config.yaml
input: "log_mel"
win_length: 512
codebook_size: 256
norm: "batchnorm"
activation: "gelu"
stem: "single"
init: "torch_default"
optimizer: "soap"
beta1: 0.9
shampoo_beta: 0.95
adamw_lr_other_params: 0.0024
lr_schedule: "wsd"
weight_decay: 0.2
adamw_weight_decay_other_params: 0.05
Rows from block 7 of a small self-supervised audio encoder (BEST-RQ), named by matrix and row number. Each number is 128 + 32 x the weight over its row's rms, rounded and kept within 0 to 255. All counts start at 0. Numbers have three digits each.
After each channel's rows are labels from the 100 clips, of 14848, where the channel reaches its highest value: "loudest band" is the band of the loudest frequency at the time of the peak. Only what is clearly more common there than usual is listed. The data: notes from a synthesiser with random patches. In brackets: how many of the 100.
# conv: pointwise conv (model.blocks.7.conv.weight, 384x384x1), inputs 192-287

conv.76:097137144113092145136155149179098131170168153160229077116080172110107144050106177140136098142110148145154141135126138129119121150169131133198153077138122118163147177156121181168180118129169122159124140110132118109157152165115118118142113155172167196136116101095179133103130167128147144138
loudest band: 250 to 500 Hz (39)

conv.135:134118030119121129139110123159123159127159081131109123134138102106134153160146110126133168156082087101082139119133084128153120063129133070141156148159112099080167146058179122080134103135153129073096165124148166057078125094138133130099119110106068133156114115149127176160109103108136120088
loudest band: 500 to 1000 Hz (50)

conv.132:130156176094092144107116175214120140166149146135178096155209114145158148100118153086117135170153098108136169043100131117120159170120149142127179150140161154114147140137118110190183118149122069118128140149097131168156149204118128063114123125139089162136158125110208125100146130104075160154
loudest band: 250 to 500 Hz (36)

conv.327:123142149108111161137084217102167163117096152069202107096118110196087120131139113113034109107147105138176153124111148145121048134112087186202104220165096152140116145134129112129122128155096099115126122124079168156134100151163103161156082166134092162135143110106142109139096136118116081105
loudest band: 1000 to 2000 Hz (26)

conv.256:054115089124121100111121161123072157183122115053112114158117152095113127116146118145073135104197171132057075172095077138196178057160108132074147168124146125146108152098185125117121085138154131061189123079168173126111097171099123195177184152109136096122150131162159174140155103096166098061
loudest band: 250 to 500 Hz (41)

conv.33:124103088120151161097099119118164153186128130159104111158048137101134148133146128118139121048061049098165125189132168115172125060127177143109106127118129129063112189062104141132160089143100098108180127143135173156087157158176121152045115120108135153133140114105174057126145104126138148156
loudest band: 1000 to 2000 Hz (32)

conv.229:093105103129108182131098158119158107141107156181162150137119126135090118147113143064063105078118113120113066175136103059129134119132105174189157166112125113114120128103110125158116106132060106105137137125118124115138091138118174104128145108142137148117141081088137120119157103105129098185
loudest band: 2000 to 4000 Hz (25)

conv.105:140144145114016123166104137163109116109122150154148130109104187110148146026116141158127160097176050131166150146138129141111138134165159172141098154071108115145182177129095122121201110139129095150076119173145125088132169159135120133122099132191167137085141126078153102077131126116108088162
loudest band: 250 to 500 Hz (38)

conv.3:147136162175138142113146151105100096122118161055088124098170190202140077076126141121095161227134084142079014117095151178147128184162140088092113098118109117145168102108162118104140141111163128092139108127095136088135087119094098082114136134143127093133151145072149138111126096123173189160
loudest band: 1000 to 2000 Hz (28)

conv.153:065127135098116159139131156147052148136115069132223147179146108128101172129145135095108102180180121097113024110105126127146139126141116127136135087141144118148076153144146123137158118116146106115123128120099199090096128087150112126120133160093087148152132094140170160091146140120143139120
loudest band: 1000 to 2000 Hz (31)

conv.142:111174118144164097109129080084137176131133125132185111146115123200114172130162100131198147152074159139117109122142143064139086122145098114118083055151122140143140122125131145144118101124065135163150147152117122158123128167173145126139076175118144199132132164148106147139098117155120145122
loudest band: 500 to 1000 Hz (36)

conv.137:119125107103139121093085077155128120128126086174081139123136123149113067120142170109172103081134121079131074067092120039128098138125120139093148125180150150119100128140124143136112167072142097144086108170157141110122112118198050121135078112110179083146124138164137120128160173113207152076
loudest band: 250 to 500 Hz (32)

conv.355:087079129112088107093131120193136138153187121120093148153115110101172121094134150112143115049113081123171162150128157164091132174165105097120157130202116131151124197177185179149155134137093130174095140168125114054126096090177131126129136155168110146177160105114168111166134190104165160098
loudest band: 250 to 500 Hz (36)

conv.313:132141140150106149156112046118132135107140154123159133110137144126112119067123166143094136110164122118152173171140184155128131147090123150097105099068165161090093132127165129149166166132132113105132117139088104109122139136144122138146148164129196123037189111104121053075146089127086076132
loudest band: 1000 to 2000 Hz (26)

conv.274:114160114100137221117109140166108196134144167165129111151118077158140079153070126065161147108125132137084171118083114045140132117124114157134108144142011111111102140117126130125130154190219083135156108120097142167135043138135123147113131135142127123133049122129141142130156138092168097157
loudest band: 4000 to 8000 Hz (61)

conv.16:119185149128131094153130136182074154154148145100132092135187160125171135053116157094124169177168110117132153042101088137198127082138163115117132150093090179111110106107081094191211112115098138099104117078103161115139146170116129135131133139111124128076131167127182151089122101137091113149
loudest band: 250 to 500 Hz (68)

conv.263:094148175095092214113136164153129165107084145191107119108142157062104091074127122101101141114163123075130195190090112162138147150140160120141100149093121167203148133131130093138198116139190134119139108091114109124185117116125145144127116163139125133109156094091135143100113132154118088151
loudest band: 250 to 500 Hz (36)

conv.121:112168126159163122080090092168138156166147109110119133093135130146146169123144138124139148006129129166074119195144093098166152078142080149116149123179107113133124113160123150125160160138077102107155173149160129159143110210074073138148114087110196103106187199149143155159085106091133118131
loudest band: 250 to 500 Hz (34)

conv.119:116122052091087180093123157155130131132139126109129091123183144081160117124116178104154153121138058134140110167137132083153137126127113124130146108169129144141178145099097165145217180163152135124060130172196192129063118116161185198167120152146103154151094164098173146138136166137125164106
loudest band: 250 to 500 Hz (34)

conv.27:177142149099151124154119158103149147158097121125085112132018144089117132134137097111117124099106197127124084123117134133130150129131106150174107120112140077141149174132146081088073083129111126142155144104151142157153116133055147124126100096142151123073134065169130151153122107132141084119
loudest band: 1000 to 2000 Hz (44)

conv.75:086080122171125195121156165140092145156177151232201095175181119150147084150159107151105150135141098071092176130082127161082079140144103063137147107146110128082094116135116116169158108190105123086156138137142217171132145107122137096103135233110108175156119083143152134142142118151132152111
loudest band: 4000 to 8000 Hz (54)

conv.73:157077164115137169114130166078151095146105190140143138191076147072127108156146116117130093103141185142119164093121123141044152201110093118120124091148131104163111136166135163090099154120146103150104109187150128155136139091156095137184155163173148192139147134166120135112143178128162127141
loudest band: 1000 to 2000 Hz (41); 500 to 1000 Hz (36)

conv.337:097136120138133147078153126093146157117104094075255157159116070168110113095154151120098131099105115154118155086122106113135136109125120125116090042122159127201124114137149147122127090138140093118123105102120087113091114125095074121113097162117161143128128122097131140134146093115077113071
loudest band: 250 to 500 Hz (40)

conv.248:115189131144065141116111122161104106131123117121146149100125131081152153079131101124138057124170152132137196030123096158164124128162116131133128115025141146188186102171064084148206101119152148147144129082125088179117114154114162121216100116163146123050112108084126136036143135079121159139
loudest band: 250 to 500 Hz (43)

conv.308:117158104125109126148112145145127142155137127185101095150116128110134140069129144134145158133171109131106200084141048139136123072185117156152146155096118094116147132094131107157166047127118128080155154154125132152145126188040122084138152151102158129107126068143151150174118101119097162119
loudest band: 250 to 500 Hz (38); 1000 to 2000 Hz (25)

conv.306:141210142132074149137161134191119147083134126186125140131099145112135184131082132144135165125170122116142141136120085107127138119184172113139141152094147111140163150140153097082132125104122095158161147154123093053147111139094123194135092114144073065082174134142115196159146146107124167208
loudest band: 250 to 500 Hz (42)

conv.205:095125181155152217138098208097143119132162134178194097154132124109134122118155118091109148032143118093089127155091144106073108212159130123119104107133074168161159124171146154137121155081169125106112110119218145115095111109117135100124079192133093131146157052153129175119134105114169080111
loudest band: 1000 to 2000 Hz (36)

conv.161:124150117085130109133128146116190121135134146159110103138104143113127101128104097085129148148121140142110135084127122106148101136167127136165109196116079137148199144104129126120138115127126170106154121123115130118172126140133151148135076149140131138137091079123127164145136141108092091031
loudest band: 4000 to 8000 Hz (87)

conv.261:073140176165119118124141100113000141140097143102084132110134107126135136126124144133169133167134141097139061142138106110096185168123107108150132135141137091120146147141132115167125156103098138156120118186153147137127120123178146116158108123104164155111094121183179145163119172124057228114
loudest band: 500 to 1000 Hz (55); 1000 to 2000 Hz (28)

conv.117:144147152216127029119073179129112123159164100078243148137099125203149133099113156137105118151074147144177139099110142080125116111162157157162135142132142061153166155138145113145135135108006114115139157142094148124155090123138083133115124146127167161097098097107137139112116105119034077118
loudest band: 1000 to 2000 Hz (37)

conv.220:085159107120128113078127157182099102160114081105110161160173137122133116153099139101097165154202077125138172177131097130207159072136185143131097177149115191128147108097098093117179064104102160098150102092185189099116109151147125120073152121091104088122128101097151138107128057138115106118
loudest band: 250 to 500 Hz (38)

conv.10:082102093137124124121093114111117152155183114099210122084127067084133103105160139123135053149070204151087109166057076103122132135148092136099140116130158102219155136177097169112169178141132149145083117116134135139097091131099131138179126144160160180113086143158149185103134215147038142130
loudest band: 250 to 500 Hz (41)

conv.40:137132188143121147088121165101136098155122140107161155165146162110159070106094142077126160167105070125145073193097197116075174158167151114099108157103149112145129156173128177150137134105077121203110114142113099118136004114113140045078116137161109154123117090090137074117179123092077210128
loudest band: 1000 to 2000 Hz (32)

conv.39:088146094066150125161122172097131136108129143100084139115133153100113150154106099149139116130184169085161137113154093181182126142110132137104119172117136169085171123166098108152110147134122123132094152157168119160106089152126128164148057088113151138133140090160110126104146139146096113138
loudest band: 500 to 1000 Hz (61)

conv.278:154157130156146121135055127098121191114139080133067151104099116197101143113124102127091133043148128179159092016177125122141142118149129142144143141122149150103169145148099108148148131161122095119156126117094128109161123236143147116125067084134153077095118157131126125162082155131099147089
loudest band: 500 to 1000 Hz (36)

conv.155:179122112108135082105100078095154148113199092080067150133113110082113158145129158152162075158111174151164117182132144131154128123083131116129109140140154097197145154166108087116113212107076157163107156169169059122116150124147150167149075063185142093145096129115115107122089205086150127114
loudest band: 1000 to 2000 Hz (32)

conv.91:138122145135158106112048087102103142167079074070111154127114094129145104171112114160103140153105131144120082140144127152124240111123159090166034136145128118126083117162103114117118147114113106122123035149154123133083128134104142120138130083100123139130125120122126153118093120166118093128
loudest band: 250 to 500 Hz (44)

conv.171:087114062120140121202074179184116166168140202143115107102155147122134089078153183115103116136165161118146163123111087107195114069169147108172135190135167147177181107153180132149169071105162139130134129094156203135136106161119100195162061100125141110124108090174143156134136152104182149146
loudest band: 250 to 500 Hz (39)

conv.300:110116135151117158101119092118124145118130039081139117084119148178073129145114140047119102142134130131147061094137119216136133109140106126151112111110068136106198136164113117136128144190165213143125126124176119105131163127162218127128090130129132100112149095136124141100088122135172138144
loudest band: 250 to 500 Hz (33)

conv.87:100098113121163094124166078103136127172123110134142178158084028075157123129124135122125137089128139108135134235135167114122151134117105142096133125146119127169193170150116140104140146130093118122129152094101158113148109121124105118096114136155126123073072145128152130109158119124157116080
loudest band: 1000 to 2000 Hz (37)

conv.287:119146119131122124104074110098055122092111173152214151131092112134112162084094193096138114045062129107132090082090136036122092122139178125149130075067102114148081138132133103161081124093121121147123129068189147147115111156141131132164064111087152127114108105128110120118135118125076067155
loudest band: 1000 to 2000 Hz (32)

conv.310:137214135092086132124111099160096161078165109084098155109169109117138132063102130116169160092158160183167150186101115126161121161135126167124127095070098162190114094183134082142167146167076147137122170144183049128102099193153116126167126127157223116090114115115100118117120165155136193124
loudest band: 250 to 500 Hz (33)

conv.299:092108122118084110151147122136125120117088139140089129152109110211131091146079124135144152119184133136148112131130109096114122128132035154160143229135084112139129166098143057118096125161162143128165146063082065100134100146139094119132125085133103035105123143097137162158097164141152068131
loudest band: 1000 to 2000 Hz (27)

conv.344:081153154129112130150129145130125136124141111089141177081134104125170182122113131144216162170131140128127184127111134161152165131124145154140125116127151162122138143137107094172160135150134117192154136138159108120106102174162133114117117141128120077066102162152131098122164128154117228128
loudest band: 250 to 500 Hz (39)

conv.242:177107132122089122185098064136131129096142056083151137145115149106115167117144124129094136128122122125175141084158191131110125156100160087133139084088128117127145126155103115129114156144099107157047153139140079072123111105144124096096123113158125142121143115047086073106119140117117182147
loudest band: 1000 to 2000 Hz (28)

conv.350:123139149128117130120059131169093154112105130120155107133125131095106137110094125171146172160184159204066079107173061142151128106165123101109146181112155119126084130171159181097103156131103075112118169156139169121103140143052074119188179127119136134131156111157102172150126138082056112177
loudest band: 250 to 500 Hz (48)

conv.166:035105082154081130170117102096134130115142142151120124080106090175142140133126058085110095103115138085185123166122106134121132111150074135134143161145127080077135113079125135115089048181115123120127140079175149073092154123093097073131100154101150162095116073124101126135109070125108102136
loudest band: 1000 to 2000 Hz (26)

conv.26:153168173140098122145132170183152149069130117139128173166137156162148121128123048133127204104146087138144126125093154162108198186152179098113137143146130130038128095169152087084106129133119156155111163153164097129163140110141121082090167118124083131138146111162062152164121069133159133123
loudest band: 250 to 500 Hz (36)

conv.11:131121134105155127137138128106158122108173104140168114129089171105099181125093158121099120077179138151108167140082131101133126142121151143082172104133127129116128131147143082097125163113124128146126197132120059092147108133154162142135173100124147079162170086150140115125114134099125034108
loudest band: 2000 to 4000 Hz (26)

conv.113:171129114179146169090118157142155126125155120126058100149081150167144125119135154133179206096115108137101112104114170116117136106113128157142117117161153052053090200040178146139095159143154102117164135191166142103133125161163105140082192094114106138129132110184146158203159124136117123131
loudest band: 500 to 1000 Hz (61)

conv.268:130054128127178140131126142084156115132125112160142173143144124117151155143127097108134113098174155106128127118130214101168132171145111065095112189137124177140117177153201119084073133150174163174141147121149135126129127089160111142096135131068110137161133115120062086174122160074122133098
loudest band: 1000 to 2000 Hz (28)

conv.164:064081115113090079155109177133113105167115162068086117180133205097120130109132182092134080146088151043169082130142146115121138189133136102093147160097169152121128204162174130202136111093072104162121123133081179131116107102141106198127156162135122154109165133164184098128138139085120162135
loudest band: 1000 to 2000 Hz (26)

conv.271:162169088173141201106113116155136138123147112130103075162098121102146114113116144115152109065143109172135164101135130147092149133159121135070127111173127144162151117161130112092115156126087199157047153152121130093104163171166109128136130083144145143201142150103141105147137177125091194105
loudest band: 1000 to 2000 Hz (46)

conv.332:117090111079138130097124132128197138137132138145146082183084119116116111094154104112110168094077116140140104141089137106117122101082153164147089087132166102114137163103153064117123072134092198082113105118121129162118126126115129118094135139155120131176133146107110102122121120153107089174
loudest band: 1000 to 2000 Hz (31)

conv.193:129074147087139129117086217183123112159115154137082104126113147149162145163178112124128111185130156122126151117132111081108122137142067107110126198172111120177119161155157127062146136128090155157133118119094164126200111137135115111114087121152144178164150120165156183187115171182169096119
loudest band: 1000 to 2000 Hz (28)

conv.125:077111102166159097070167150096114148145146165109114143197099138159143148131114142103142122124096180096105114155126122169117135164197025106153137110173132100189147187133235175084064097118151142170134156127144156118141134160101103126168145175122195160134136127182130183176119179108122159127
loudest band: 1000 to 2000 Hz (34)

conv.65:099151145135096123137109182149099123077106122176163153135195139142127085129157130092112177178188166078118116093105126147140137211189115091101124128164135184199159078206150155118154133132131129172050116109140151112146126079151105107162108169184079156119170109149098169153131145076125152135
loudest band: 250 to 500 Hz (54)

conv.380:109159059154103123153141153143158133094133115142145104137169113146130116081108131107144164138191067159098120108113088152140127112213121091120147086148134149149155124094212160049158110125081118115128136164153121096108141128136116152176106164112138116202118125107066123147148141115119145147
loudest band: 1000 to 2000 Hz (39)

conv.207:115152097111113078122129172153139131167129172099211045134139155150140092082142186176136069144106094122141143082134128141116092109155155102149120098117113120194114152132062169194203169102133147123111116101175100124154103151071152125158106221192151189169126092115171104078124156146158113136
loudest band: 250 to 500 Hz (70)

conv.383:087080156104166103110099135110097146153090139075175087178087143113076083097139156077068140121136116127128095168112148053110117140088143116147092119202114149173124159071112128101164118112153128075099107128134132118128096094136104128074145151157093128126149100126202110136081098122117086132
loudest band: 1000 to 2000 Hz (39)